A small class-conditioned image diffusion model, trained from scratch: trained on larger renderings of crowded toy scenes.
Rows from block 2 of a small class-conditioned image diffusion model, named by matrix and row number. Rows with one number belong to one neuron. Each number is 500 + 50 x the weight over its row's rms, rounded and kept within 0 to 999. All counts start at 0. Numbers have three digits each.
After each neuron's rows are labels from the 100 images, of 14976 (inputs lightly noised), where the neuron reaches its largest size: "top examples" is what is common among them; "patch colour" is the nearest of a few named colours to the mean colour under the peak. Only what is clearly more common there than usual is listed. The data: larger renderings of crowded toy scenes.
# gate: MLP gate (model.blocks.2.mlp.gate.weight, 320x160), inputs 0-159
# fc1: MLP up (model.blocks.2.mlp.fc1.weight, 320x160), inputs 0-159
# fc2: MLP down (model.blocks.2.mlp.fc2.weight, 160x320, transposed), outputs 0-159

gate.231:522427538418469538448520496540571470473556449535537500495484490530475442415546503530458455454463520566476508504514538508540448471466490498504468525651527508464423502510415510492497498488378504542497430521427483548510540517412489526602535502565531592421461586559490446502407542539469600532505550441523545537537545542436500438590516528391481437549553524527537477555507399478469530554479487658532413500560472420586476516612555502484485425462541529506549407478518460572528492514448522
fc1.231:481493493553543553585450421442493410539462490473440561519518482467448523566491399455470563495450498512516501437534429501529533601524534451543606561441497407523431467508513489481494553484596496438580490569572544499422492522507488460493531458361583575426502525442534557509457520465536445480525522569501481428524461515549561529464506466440538549462555484490534488429404489579465559502477518412511567549486470515468559572423518503411459508528396541500462561564433536376464492474411554
fc2.231:521566506584417495520392558511581518621550548547483555435509494452507386466493453505540560576545474417452377469616546397524525568498488411484477551459482481511536586527503578523486538555557447480475514479419510538502623449407476461460531440486421482470531443499430475494433503430511456432534488563556490488521509477548411521578476555564537489567581455538489393443467469520531508531510523549439476473539562451504464397555530459563541511517507465484455517458526441491517541515502502
top examples: green object
patch colour: green

gate.193:393371440405414430521546439502534512513538511464535503493544474487495487551505573487507509513482514465480524541469534456435517477513429513430562542562577477505537478614441404510490503529478467483552507545428533520525535547474559460577535513533419496649462512493525561536520502547433560456560484485498522456511481540511471513440479515523554572521444430518490585487505468416609586482597485603496569517520543475460572526526525562543553655611502409575510528549543499442526530523512540
fc1.193:467528457516443475401443591441479446489471545482510512547520559536542584548518495492489462549466510544577469390570470546509563627613540479533555538528472513490453513521442421532488618436510494462505478498479514456482486512422489429482480500546547569389469459509571470571488511409481526493480481490571479506451516471533535555522513474508537561574476453511433607483487609557523509547473605495527483505522604591482441509460493398556530499471480624580460463453584573540513437532523420
fc2.193:337555550421520531486520577490537448547522471475501537482504390588492488559487536457543541498450519551499569421441449489571409472499554549481495527476419471488531551529579491524509485472503462519525478578513462548553541479488537500563513458515605442528373511561512485431545467362520575518531512509434548439489575528510461565434471484519465442532524553497506452465491552510470482488476602543514570518545485456610489477529568530555483550390534642512501516543353511495501475471531480
top examples: mushroom
patch colour: cyan

gate.196:549478582472552561526556565536543543416496444379516526561511573494458500499451577450502538543488462529461586472527451460430498538501520503582530474484533347471441528457493482532532496492584563417492551523526457493435518590498487457453530474529484451504499438500459393505541500469538434446588549547456447519508446516573429441462621536515486413504514518459434494440448478549474549556532543503487491495533534507553431493543660367452492493562505462510520468536487530529545451530369560
fc1.196:506517522517553486549454450476515424459481394496533498472413442470389420488516468582502542481492569376426503546532489502653447413514473428554524405463494559435496551581506415470432573472466416508523429491516517464578518416476481474514577527519430555488485515474507504589486480504460462536428406441523560577440519438417516559467530447509521555535629481487498555455524505469530489488543474544579534503480466498491561434543481526517547462408451450519536540518474577501400491489567503
fc2.196:472472547483477541547402469470378445540485480488550491582563565584454556445504477446460427497458505448480530475470435513525528532410471480470464469525563513467536593451533484441552559521488413407422598403579570538487460494494454493425589514540456558543470474418496446484471425469451550432507514509487469533458434516432523461512450543490461495410444526428398589463547561502480504415496486419474480569499583428458517468612492520382484495466442561502522546517472503561480451453504440
top examples: light from the left
patch colour: cyan

gate.188:526489485452476508494447521513490450507454479453541542508516486537513497548532472580545397519471620474500530531586516633455645561504490598440437427519559470541543453536591510527553476480461466546372452536439470533518478514532511565450584450500510513560494459476518420514522408483425464482499512519402446573486492470472440483469508421492515541557514565518456572532477517491516500519465513460493413459511582395595619468432494566472509515403483589408537465469467419537571492509531525
fc1.188:530546470475607417504600491474461496525505475541629543536563500495511510434432506485513485508522443481400492461590581483462556505491468521540587528458515532470547569518547457472516473469494592477561507517501434599461525491468528534546557490633552521468541423533493485490551497489503465529445452377542558445501508423586574509447560430522426576536385606459508508606434473555521574477623509541482549471543514564510461497515564481484501477506495441531520464575503458449565472404532522
fc2.188:525474460514497524440660493490430489461477414466486534471421423456468480597548493528395555452507525489547552376527514539518466534538474485523424471545521531381466489413467455561519507525581514616496398554447487559538476521435511506555516484494489538521570516544545391525536551517516565492485488472461484531453432492473502586453459506507558494528531450449445430537457535563529435466546589488427518585422514420516479464510531536520389557470414543487400499560459463503475603472515467
top examples: light from behind the camera
patch colour: grey; pink

gate.151:513579578533577523544411574466514538488512511375444497591498523540434461487523514579511610434494492558368491542587551492524493512510487440518492483492550529539512553533455509436351505538553572384512576547413505499514473492513450514523477446566536491494544478478471517505485501497502474497549595483510551450566555452490513571485507465563387515457519416379518577536494501497489541518493493373469558627534423509525405508525484540489507474467419529481462505542571457549562480480548499
fc1.151:441483442447377519437504498529441612581449521511482449449529549400467490569421545480515555554516505478463459416536464471485475507508490545437560528483496573490514438539501465455523493507471442423484527511368501603484515566493437412463427596505469457500545501568462445596525444619511466467514573475462518491465518605514572528490507443490518486489499458485514385548443430489477498566508458429492496621463592448519537490478462478507453621467479448528494566455481578456555413478521521
fc2.151:569529435514611452465533552548451463455483549447525533490479523449577505463485500462531550442514590423457483499577445490497578413422481413500429471589478506527483482524487516500500415483491483508606546498465438543568468479512544428550511513464426515461520449529623481515580417668457518476518539431503521378539508429614547562482481489498471460505426492522506588550493523494505521535496476402499538432454513490569536531549590488590465487499507572531440566531452582455448452543473497
top examples: light from the right
patch colour: green

gate.270:508508456450536511466568513459596415500518584469586495568490443512471568488388531484481489505536490472539446587508435536439609509494496433438462486470530343501472433449551530466438538462581451542558538440529540481489501434496490470499410469483448468471541552485428488443537440547438546558518507532462462484567505404457479496528496474379395477526538471529540548535413576482403520510568470503496571549477551471449492598519545405526435445523527522396479546466414537454421474480518490
fc1.270:417498517404521484428467469449535543519440501434447483413572464497412569512600477471496434580506536432528441445476582463563498538488503547385506599503469515556523522577417513512528527487448532561597494517477434567475506476463515567553469490486539546444474530563498506483476535499563447461547448414507489575442516555545550441474514458539542540468590556446414499465561469426415608403497460558538440521460498530414570488439492579387478486517430517471506523412508507495517494464433558
fc2.270:445516407566506417533513501541424526495545569538499511565435527492478576446471497477496560426517460496524484519475496469428492537489427470412507404536469428399559520464549519468481497594491599519457479483481487456454520474505472420558460489496612489463535568427470538460496437535584500555463450513555507463403489448401494521579605466499533445530468444452541532535549488604458395538472379431473518450473503475490513408545429527626453467522475471530497508499554497463528360502531456
top examples: light from the left
patch colour: green; black

gate.227:559531596501586486505575451486435555379523548499485422505465490486518495356466535502491597526515615505387588448511497522593537459564554457477509574452444500562467463485525458460469552533454407450521391553543510579539482457491505509511631575520447499503528474572441501529434571461442456502532486432441495487549527555514416474502480389487556451532517401476583508543489564580475514491477516586504509526420544478471469511495473535459490484466543548475511503408511517491521435519432557
fc1.227:448499513559478516433542453484376517465557502500574412494493500504487509482530448534486415494529569597568433527567480515405468503468527507576581516441560475499616555473531512554601502506499495458432477550509554471496527550556563463557483411456576455553491519528530467449462534561622517407583554483489500353464511481401466515489474530365477466436514471590436556505543476494583496484523535527370487469494521514486482548507535563484455524515517523529424474474511530416415450471452531
fc2.227:565504548448432521502437535626560493462484505533419541478446547468506517406476485552458616464505542520469475486429496494489405544485532595482518484494406486533497484463572471527499483511395499505540554486518519470451585459464587493466412554433500557565482460535520455483473591600456534510502602520480498469453587522427469558518323513468512501513499449499583420535507435478506414522516456442411502522453459409560547521458466505507500503545455503629470430486517427444481526451478567
top examples: light from behind the scene
patch colour: black; green

gate.248:462456508483553478501457533602389646541517476532510416501449398521483488490504444497415549563522418492439537539513527497581483472489499479483550465461506512506561484512482535423576549483538513540490546427553508469572603484589418567396439501429434517451518526544504453455475499471493446404453492536515554501459545486561433523455508396412556553481560501515393504539467478568500523486506499574452442474390427537577423501506476532540514570609504421473511504533413553494519462432493493
fc1.248:502508500573529484564461334571585521524535529513621431544460520477530551592513513426519465523537498544454558534469497499421451452497452520440548529406544532490451577511463418471538546505461470471560516422462480554479452498531576439502430519589406666366505520542431495513521509486442538497504468438542490539452498447535426494530483513514535522510456424464532462530525441516488535505553439502457493488534566530521454556568568540452437555460496518479479525412603485440421549479520588
fc2.248:552469455538450521485523504462512545484520488451545367433463569532485535559474570555575479561429664579491596539508564421506539481524532489439435505500515528531499385537511457488471460565476495497499488536467467386474382491535446467570459494486628542511517610562583498544550547500535506496499491512513555403524512516482508573505570534503496463515549552529516420495509548439514455489469494388444508494421514490437435509446488433624471480531426602461470516468528466463581479469529467
top examples: light from behind the scene
patch colour: green

gate.53:506478482545501529572609584506590465531546533529435524580516505564483406404541471477433417580525422550489557608500503513491560532437509474461457507539450483450425562483587513511453449497526515461426380491490558528478504522558526492480506443437527494490487458561462484457501532388498563516479474633489506492492499428543464531436396462543538517533502368496569467449570518426551532389475484492484600482502512541432485428514449516567490529530440619549550536450517517524458485475447470
fc1.53:552471474527552479499566523534584464452551497480472622505503480557529399486511490520498444533576462481531509639554539528515553500518428438473505417506570532471497584588506518560487436480506629445561511507557528453576495489394425439514529514414481484515682415475499455467444432449530514443565547495522592481496498493520478536499536442552529504451440521509529536536588594523492468512500417443437514485529524572528533551495452437477590520509537543583555505487461543530417571522515559
fc2.53:503415465416515523502452464483489567502494472526536505453471577526499446447532492574433460565569432533482542546405465604532531578460529517427509542566513490551537574349441496474568528507536506497505468488528571579400527510506498497485434489509477498545447432468568568485586421366524469468496466451532534519439447504555509433539498452494526557501488438420464446404508480501430500429389545499411544497503400458519522499491493447472520489581430517394450498519498559536475526479639493
top examples: light from the right
patch colour: grey; cyan

gate.113:526455427508453500406476464412560504536544542508499565543471558638445530533484499507505451497586438557427597580485438518600562589505512557449513534478534500535572556440441530554534474466541502510418529573461545530545450542488420546480483436557515480556475490519468523560529428488567604537539586442456547498463513429546561444605449508550513517519512514506506512511548417559497458494595511485403503525638531502374558425511501548515534533449519486576527500484546490465462502445566539
fc1.113:433421425454412484429509484480485478476475491388448484510520463460439601601489510492469505511474529574508532481452493520455493563507502502477638566567491421514468523482386461591478447488497520445459608452487609453471465467534489479455530544483598419499542364522617460547540558535437554471488538493561501479463480561533465470511508526524494508496498529541454448442537492540552512595493430449416486370568479425528589539538428504426509539470494488533462560454464532524492498582547490
fc2.113:488415565419557505495511488446460482506478463479427435506422526505535479583488430463512498512407483516508405415580521466518533570512524532462565445524470476550608513425466480503521493539563532475560445501416496511427440463504410439468562459552565536544570547483616535484480416388522425431538424486562537692458488459490541508486455483558485469557478498490528527470444513514505575519445502522427469569442545463411492423490512555495461494475555537479538487574452478565530478592571504
top examples: light from behind the camera; mushroom
patch colour: pink

gate.260:509515410565580466522534536453448466533464497430451535515523545486491563469494480383461365505491439562559552515511415578502572603503547432419464533452469461511488506480551388456462419486501526459508560519549482407465389440531435530463528553538594485513483550387498416577412557489568466472527522445466534467539414455545516519407456500400456509446479537545457513539491458441519499450527496512468514561502517538559515484626520489542501466525473510473440441574477530506571568535536441
fc1.260:438492485459506488460437450464482513537501428550478432468456515550545548549479520527464594505534617496428426550462535465466408531569491567516457465483520465489489430483456418463455472486508498500462381501489577545491551468518548491475578562516468587463516635526591513505491483500520517448600453476527450399483483495569592487598592533498485462552519508562415478490510528559547477444447486436523410496537629564486476531552466426516546527455521553502581516553442460511462463488588361
fc2.260:480482546473522498494500397400412454485525500381459401545433502521446484541386468541464563507529496405421531535469511481509476486427432430513514488523440418453513508499424477491524517428511487468498517508526530440441508520507545545497441526508422523432517470489430543537426471490482463593473547456503484398456620427358455575533492483504477547543563492558535476468614491465521517534455547455469461406488474561532435490570548599616550535532488437473494475462495471525607536526553559
top examples: light from the right
patch colour: cyan

gate.135:621476520557472501553587579553604569456438577394415473490415395487519513453485524499474504477488513427601534537535499488430433467440477501584527586483497588510524567465545472483592408526434504535526498516551534496517500515556512590448429445460546449581550516485521463495530577578465495530539461517448487642528543502528510504487466526501529545401508450481487511433471392401505508573458403507469536458516516487430449521557503423482549484585511539464463485497473427502454531459545505
fc1.135:458548481576433490478509514504458370474443470378507494429478490487540507535528492553499552523599513467488548535447511478522393424460513598558467503509511579532543540509525520416425470495435570516517545565419484519448487491488428529453529526440470489656573577522431448523444479492381496441526519404463495532465444525515500451527458507539498478469494505476439475430475443386492519482417457360519500488504446518590564510484465540519497540517480546485491536513490504485451377546364467
fc2.135:431530432555554536524449593510525389541471583553403576488516581403450491542430486507511474526379538428528404600542502556495502564499520431463538554501571481445552535576494417500504491393403515523487489501558600520488450474505479553478575504510428476586551452458467480513490474527510487462538478519500517482585505540524516456525486523524490489537558588572440574552441435473452461498525536546514560445588585503545478421467502511435505482584535584467542461463553524453435441494600517
top examples: light from behind the scene
patch colour: black

gate.136:559456540509572575635499467518491563517434521451480551456542620483540436504504455456406404428432509525533557586584500533485505528538483459481465483445556476447439456456463442482486463512484421431357479440528471436491482561501539538472492403546439522449460536528469549492516566461523490577428461448421447482402416480486497480453367598519493441561610484485544468564548463513469561481485500546468468524528493421489461586503504524487481456476492493492507581453492536530509466542401446
fc1.136:530439495604511498566417506443498541458482483556472423503522539554606415520505484560640504499510541420497460469457490519502462523518468418533479513556393491455518499448385485585535573465412471606555530537548505493464577495452506539548556564505485523414558474493501423489564529520505595461374528432425549459442573556528567471588540505431458551502495474484509586505547437523593465489476471479483496525498452548515476467481572408396490513443532450520517541521544499469476473543400475
fc2.136:451502554508560503471530536558575421511423501419510426406426524512503482540528468550472454486465538616437500447493567624521562531465421484512532404443578452450431473425477507531565525416531603661458542519488545513528488514514493394516532492535559480523485515426489515539590478459399465529495542479437506578558514446405567554497517528465477459444484423451498479617564489492426494530504551508541464476547441434505486524419590500586437508547510514484454488530519509495481505476448548
top examples: green object
patch colour: black

gate.164:497475518546475560579453510541406547465564552486502555476576440482593489478471467491490433524466593496451454559480491522509486437564445411420510507494432544468538396451531487512555458493509593544448494530538570434392416471400567511557477479431553451530385531452509514393421525539417441557606557528489550466452437591537553594457444533529552523461528526451370535461561526470533504462514588542499468511468571459427470549492494468467483490532450451492492536507447486509479454470498449
fc1.164:400535491561476434550459493462482589466505499655600534585485507422500501482509498534486443549521452506494524512433495585528469446481537389540515558482516391553471477488480436464434566537519421514463514412477515451481587468569547579472520461579531532479500531447571476515457538427555575558322495443509570408485552457438455568514531425505471461551534550395543514502575498578489527480526439569515462563469492499599503506487551547474497436479465437534518510511475533505479514467504551
fc2.164:482466506406516525481378449508500461496536432552460475503425529504511492502496432472484570529462538458552493425456503637421480540541492493557469471453579455467426531530537458464588436466451484550460492514505487554515557446492531554491520535433422543505495513425438474525515452430472497607495612467513482565475460603547486430501514559442452528559457430448480535401453432499486633531461558491398507552476567513525558637461500602469479504568466566465427458498468512460514565550520554
top examples: green object; light from the left
patch colour: black; green

gate.156:441579459467559451535572432501422501493422448414566476479491569463595490464479520478443520472527525530484426518451523486575476607441566477536531528517402475453573495394521471520518382515544441467545567544465615536418474537486516582483539508535411538419627471477506504515493537456517496437441412394576485526469497449449630528484518514445446538470546525500481563533502524574453490482503450493586542452493587515477493545553493461439471550538488461555490440514418501413492483452459500
fc1.156:558496512602502556507532492556473468496493544558542463546471455507518589595545461626554524479464489400459539556621529454615472513592389588493545490456508550556597450478540448449458518399452424484517467454563542513510495522501555454584534449412515540537435567513580405578483490574499523507510464602470572496517513571506511509513485488531513379514391505513471472454494433522500551484503596539495398558482504471532528496471534514554552494495454538488485441570544451456517530496473465
fc2.156:489528478513532429437593454498521477570541469458584481536481537482520508522502466562424475495420516503530488481442438534388549522515627500397497489546539573524498487524427462474492505512341546522420479571519535453511516439572528399394480518538572491492422544556543524546494402497425473559452420531423539508494445454475476475544537466454553493474487439548591560540489465481469486589461499547447522467512399550529385513490584462515530533527472475537572455556442503455480404462569439
top examples: light from behind the camera
patch colour: cyan

gate.249:555516491507427537537573472510537515464468444534574444505532443519535535490463484490481464458493502485456563487518473457469512437441437440501507490507556469494511519527486453530452520504560433535524477397521585538495532514543551494475500508458540573658611596499452461498388522507387441499430448496495480525504522490470509476490491469444499422432525519477535457495488458455640722541733543493563570535501489484519458528535496476459477439518480511498531520484461483498490528498536450
fc1.249:549517539615461483480348421487462455522523548488516509557440493470509550492556505474499500466479497508522481478506441545569591584554580559547546552458488502502441533486508523434559574505463582537520477499506437508535465555467507453423443467553422466381404519545450515548502531531462551505526480498604505450511490572529508562546512440446485450593453572506468462535466516615414385433291444528535440523494500530508581509505558484483539532470467427516469531528510544479499529485512441
fc2.249:418449489435390531485579468477557541510475490504568466487515498468512527508506508532492514490481423453511518511543538511653444552480566583476514417475501529506510479541455522495509489468500505529547510497556522578514579540473496547522441477397527540413265536456497501282556417512546495458488502491522482511524476448483498468444501523468475499488519464515510441517486434433399541647518600416468495481546475470476500474459464529506480497511494483514552549556561490544576438479481494
top examples: count: two
patch colour: cyan; green

gate.167:550441489480580530626457500445509520514531525560519481438613501447391452436534465463562628483543451470503428512424582504426549580492623492552370481513552504454611533538441542483515469552490478531505381453488546595474431545494465408520486562468374447518506499515567512509567522437478496549528454517527543531551580501494400514448573413492487528559467482466491509501460515489581531480492431459455455517513568524448473469536547545475470530430533541464490493540484548503503573496533483
fc1.167:500557503527532569487523486451546529476580458486547562588597459546471592542536520582524535558487491569510522454505563520545474551541581460514614552429553513538475464474481616522493521407468461632531581521510461470526547470465458486551504523403551556611511540543442467571478522496518514452434497371459491504521419560437500506509520506556478438401603548530470436572573532448545592577514540518513512445457504521472582499494432363524432517491484455516512501494503549523497477450474462
fc2.167:562459543466582536566574529497532532531499574483491491477447480482533469534573601509559437479561431516499491461539452449527472586557553472481437450514491501494494567460479457485476410540541510560504516482466366586631622488403518478439571563431601525554422496489476545455601474592547506471487543494519505506376532537483531482503504466496490521519550525516628548464443465443509480590426549461566454480439522481459598566465475455546492487442486386517508486499518479545559535440495517
top examples: light from behind the camera
patch colour: pink

gate.125:520537451481487437565432520542578565505476545420521550464435501458572570486510518498497412459487531540545391609491486481407467523441458490443469552553487496508509510534628468372513530470488398430438428506498461427424553570431475462436519534562463552473539567414514450485477460557556538529567506499471450415523452358533543500489535468490465499475428432471429507514488499445518461517566494479469518490585512427428413589508424554485427493518480521434544422462471543485508467458554468
fc1.125:487512472491504474536466536521560540518522452533573467475534411473452472481502552511569546534547486520512502498492526523602516431472546468467463448469557465485465383475497526601536464494484511449493462521487468542576467473608512526520470440512591608462584466499412524443447525494458482486363429558441505487496588600416509506536507460572432430431650482540570490647521492470478455446520534465486558500490514467610439537434505560517513553524502439551607527498518510463408461520578481
fc2.125:503596447544468477472593381553508481491515491418531426454471506513581528467561492450602593537520490474457477458575471410538501437432534526505544509430450512527485425526424482471542468476484556486450431511543476539407560506535481480382507531537448441516543408455499492483441541469457533557552457579524574570492543487573494466442414552493526497497449391507383502489488552512493477508458516486515457600534543561607555576506416438485489541519472513509608499465450582498502423537560429
top examples: light from behind the scene
patch colour: purple

gate.116:545492491524430525516512544533436567527466488430518575453479517443446492468567433480549539475515489431459471456540567465558475463372469484503517476505419595455569466522514488524426489481467502502443530484477514501582495477532491484528494439489473383436433544544451456361465393474503506479494553596507516484481478545468524587482410506482397503475513446448443522487454428522536418473478438542517583546502481436508549471555579469492467557551516494531515553412412532497629495403601361
fc1.116:521605519507416418444601515464480538575458543494498475424502535576554462462486461473495454527527469480493483480453528494484515538444606509517523543466438543455478501513440515584555530529580517526449528472495461514500521554395492545515524503528493435584481585522450384614475555473467589491560523550561630513578574525513490510505478444522480469556515578546462446502505588503560458506500473501480443571542489481392565487450365406556539506486600430556463478612531520510507504420512442
fc2.116:572397536504495497515466446568515449407517429480494500502526499524447464445490550516393450523670540566514512549512534498559551462519484478454503423563579616444550577368557468529482507606475466535487514523565513481526469475476497558514518447497483461485474499505516477496541497544420468593460542573567490538463512524481407572462507553448507580587436472540566470467606468468478494544481533634557540542472413478466534470453475485592547522516436521481513405435459449496481474470584499
top examples: mushroom
patch colour: cyan

gate.182:498422592531566423520467491492437463501504382585467471468436505504447514520593431518417566426502564552531506458456533480537608537528521459540476566518425446524568561508473589551588434603469606560436482551456422535531494547454524556483443442495525511504544507462548537547438434479559423461476474523552518554436427434449520438523510496523603553544515459524463476510516447454510453421422569444492542474591509488453469498539488520475537481569455516523441594558480588524568520491574528
fc1.182:633478472460468392476511406504549559501534530402575640525507518568518488521473527457451465477545480480437601513562490451512459452448493492498442533421506452528401466586499412419465477506412507515452547495474561393527509514567463441503481440490563551485523503532598535484450524510455570478608578465474501430524482538560520593587497550498475412451449433502457510496486407530554436554544460551420505527511487481488441482435491511503459473417578490580499457451480443450503434509529481
fc2.182:397589386583497414498566488518566544548455475542567433466491495548420461527484579437456481503475446461531441508368524445514466473511471525537476469444543501455508447590381430490549533460447511465514440482504502465558518520509444531530469481507541431537511555513532546472532575515526537483460524556478530572485436559521518456417597446450543516504492488506516648406542468496471484532543597411563492444467547486404516577437560501552453517476447577543484430456461440404455492521547530
top examples: light from behind the scene
patch colour: black

gate.233:528497457584519449559457611526451503453477497464441603508442633529570447523469476487511548470437574445429522403508499493437535521470469519511497486511509525536446537436576510481504401440577474464453523479559517479543474508566560398510476512509555513427557514510499436534484525513473445552507610530463466524447426551525490503517537414395522483346487543445547557520485478495532516514557451551413454501458489517608501607499487426430474416524530494467522480417396536542526457465542409
fc1.233:505428420510572443495542552463498551402586491579391497476553561551562363504541503526443462520461406461549497470473527483534468489486517478450463518622503495579585497416487433533502486497553464493555470554506526583542508485461501425451696458466533473565469514536481577485494467510450499486527487442516494495569538430619464456463526490462563529455452445528539582413511465429557495425549477491495584486563519414532554473520490496554526507540434544470561520547404455497509540495505486
fc2.233:451544405480516568467539711560462496530490503521532442497425431467495474465525465507407462506598549455547462497416543485466501494607553498545477567513465512531485485501463548445542518568577536447547590469424540449524500445527516516513494549439532498527498581525406457544501494573554469456556428532418491459521463469442451529405555491531521581529529497554538515555497519509519507424499473422466530469533523471636430440496578498477545456511459463513503535563544573511422611481410475
top examples: light from behind the camera
patch colour: pink

gate.128:507470445464504508515524588487414639542460463536520507479494496411384430394483547490499530503504499550417490534526461507491453469553514515512473547442482546539476425499447516461448493505549463495470525491526490460562466499470467509503488512530475469555562544524376463555514469498460544520444566499498475397494450556506516592419497539558523544470498523505449473452538549513610480396391562565520516598540545413495564429592475476556527453554609445404436542601634513492453511518451545
fc1.128:497476596439436455504447487523485517470520420528442507499461492425597571529482497513576414476473371490475481490476469472433495563464595591459538611457427497559519505493529488512480592525489551535441463528542549485508491509470526458469481510595463436540454430488677460591560432500452522497536551421465508560534503497608534498519535459554484454489518496515551395479443448511450527574440496417561431419400490548534510450511451462469481463554484522482553573521532419470569545443498459
fc2.128:415580466491452425531428484509475487547437529495445423576446530456502477526438541556493539568457580438502439554552527580459514478418493450373507490476571485435512599521481529471461356524602500492421447521492522489552451554560469529437490492514540570478550464543571484484426523532476493601543533521428460480456547500481516490457501558533450579519524473512556505415571566548524512590490425449469541388465528481587508522548402529508577489459535460478524444521505433401521591518503473
top examples: light from behind the scene
patch colour: purple

gate.306:566519450463537515535580499574554472588544526495430529477530467492516481512495490484396493546547519578533534500417406509512497459467491449451438477526433489521442520604519492489439486465531537543568579489454525360476493557513493505506469553480490437456543511506491580351455525431512460558480531426467420409510527527511484532481585538519516450509457490535549512519415503565511464442504414499506421482616604475593519514458525372425423475510614548522517486477540454534509425614498515
fc1.306:473577528519462537518467422544453528466531444505452543527564451419439468491450526543571634490561550450525499494507543451509503500451543538531497479480525475517475576373425495491444459552546543461440531474518533459500484434523545525476510483465472560438544462491461427541519488489496483414459507525503610377507524630538482404457481561475436572461482462474461513509550490549435572490489613502371559421433378536468504553470514491431487470461379474417452543477476446454437454518438523
fc2.306:486503539552544550522539476485495503490510562552490538434505506505545501562521401544535517596366425517482441472508549524456418478519541488558422446613474537556495524474502489469380470519546479478547529483388458416487553601522525520348492515443552504508456553504518605459472480438592521468495459456461471458492554353354534511430460506524529501521594484590527514538498456578468486527535460562484509458520490546514542562478489479421485511524440386478480485444466438526483551438510514
top examples: light from behind the camera
patch colour: cyan

gate.246:525582558459509496572587561550466462584447591536449511533493477452452464470549383489424540492478591472538526512532466542505592380474407505508503480483488562477492433595594507481523427592485479520544500586546460474538497504511501523652528473547624453507583426521489498515543452488499416551488490504518476558511595498615562508470476565536482433493542536498522513508549531417497490465463494443415525531530561448438494498520509549509441439451470459547495408464536530545522418426571465
fc1.246:502502491458566524501494539549469375539400513554475462577463472503528513566404520459447546466452516514486510574489529544494587509425495413458470516481529579530507387516526572467486534481456497556515526453537577490475523479567502468508503483551420613481404499484458480507533467465474460443602538450559422505480451422488635533540534503382500449483552516480547487523355613490380467511580588528526509528421476487514553515489408535483462463581488481475497430548482541534497428482556492
fc2.246:528522444504419550466483489476491459407458470477498517489540467497526464530470472443550558512555496488459523596526492529533537451558397478499529559379463548475404423459569524414498542527449431476561473479437548499525490470465523456519524513538453466464447447650542393515544596524473551452550415460490519555490550470477437433475526581438545495460551574483541621444573496557511551432534604465513492511587599503525468488483580517506507519477473509534453497433558479415376510497414450
top examples: light from behind the camera
patch colour: pink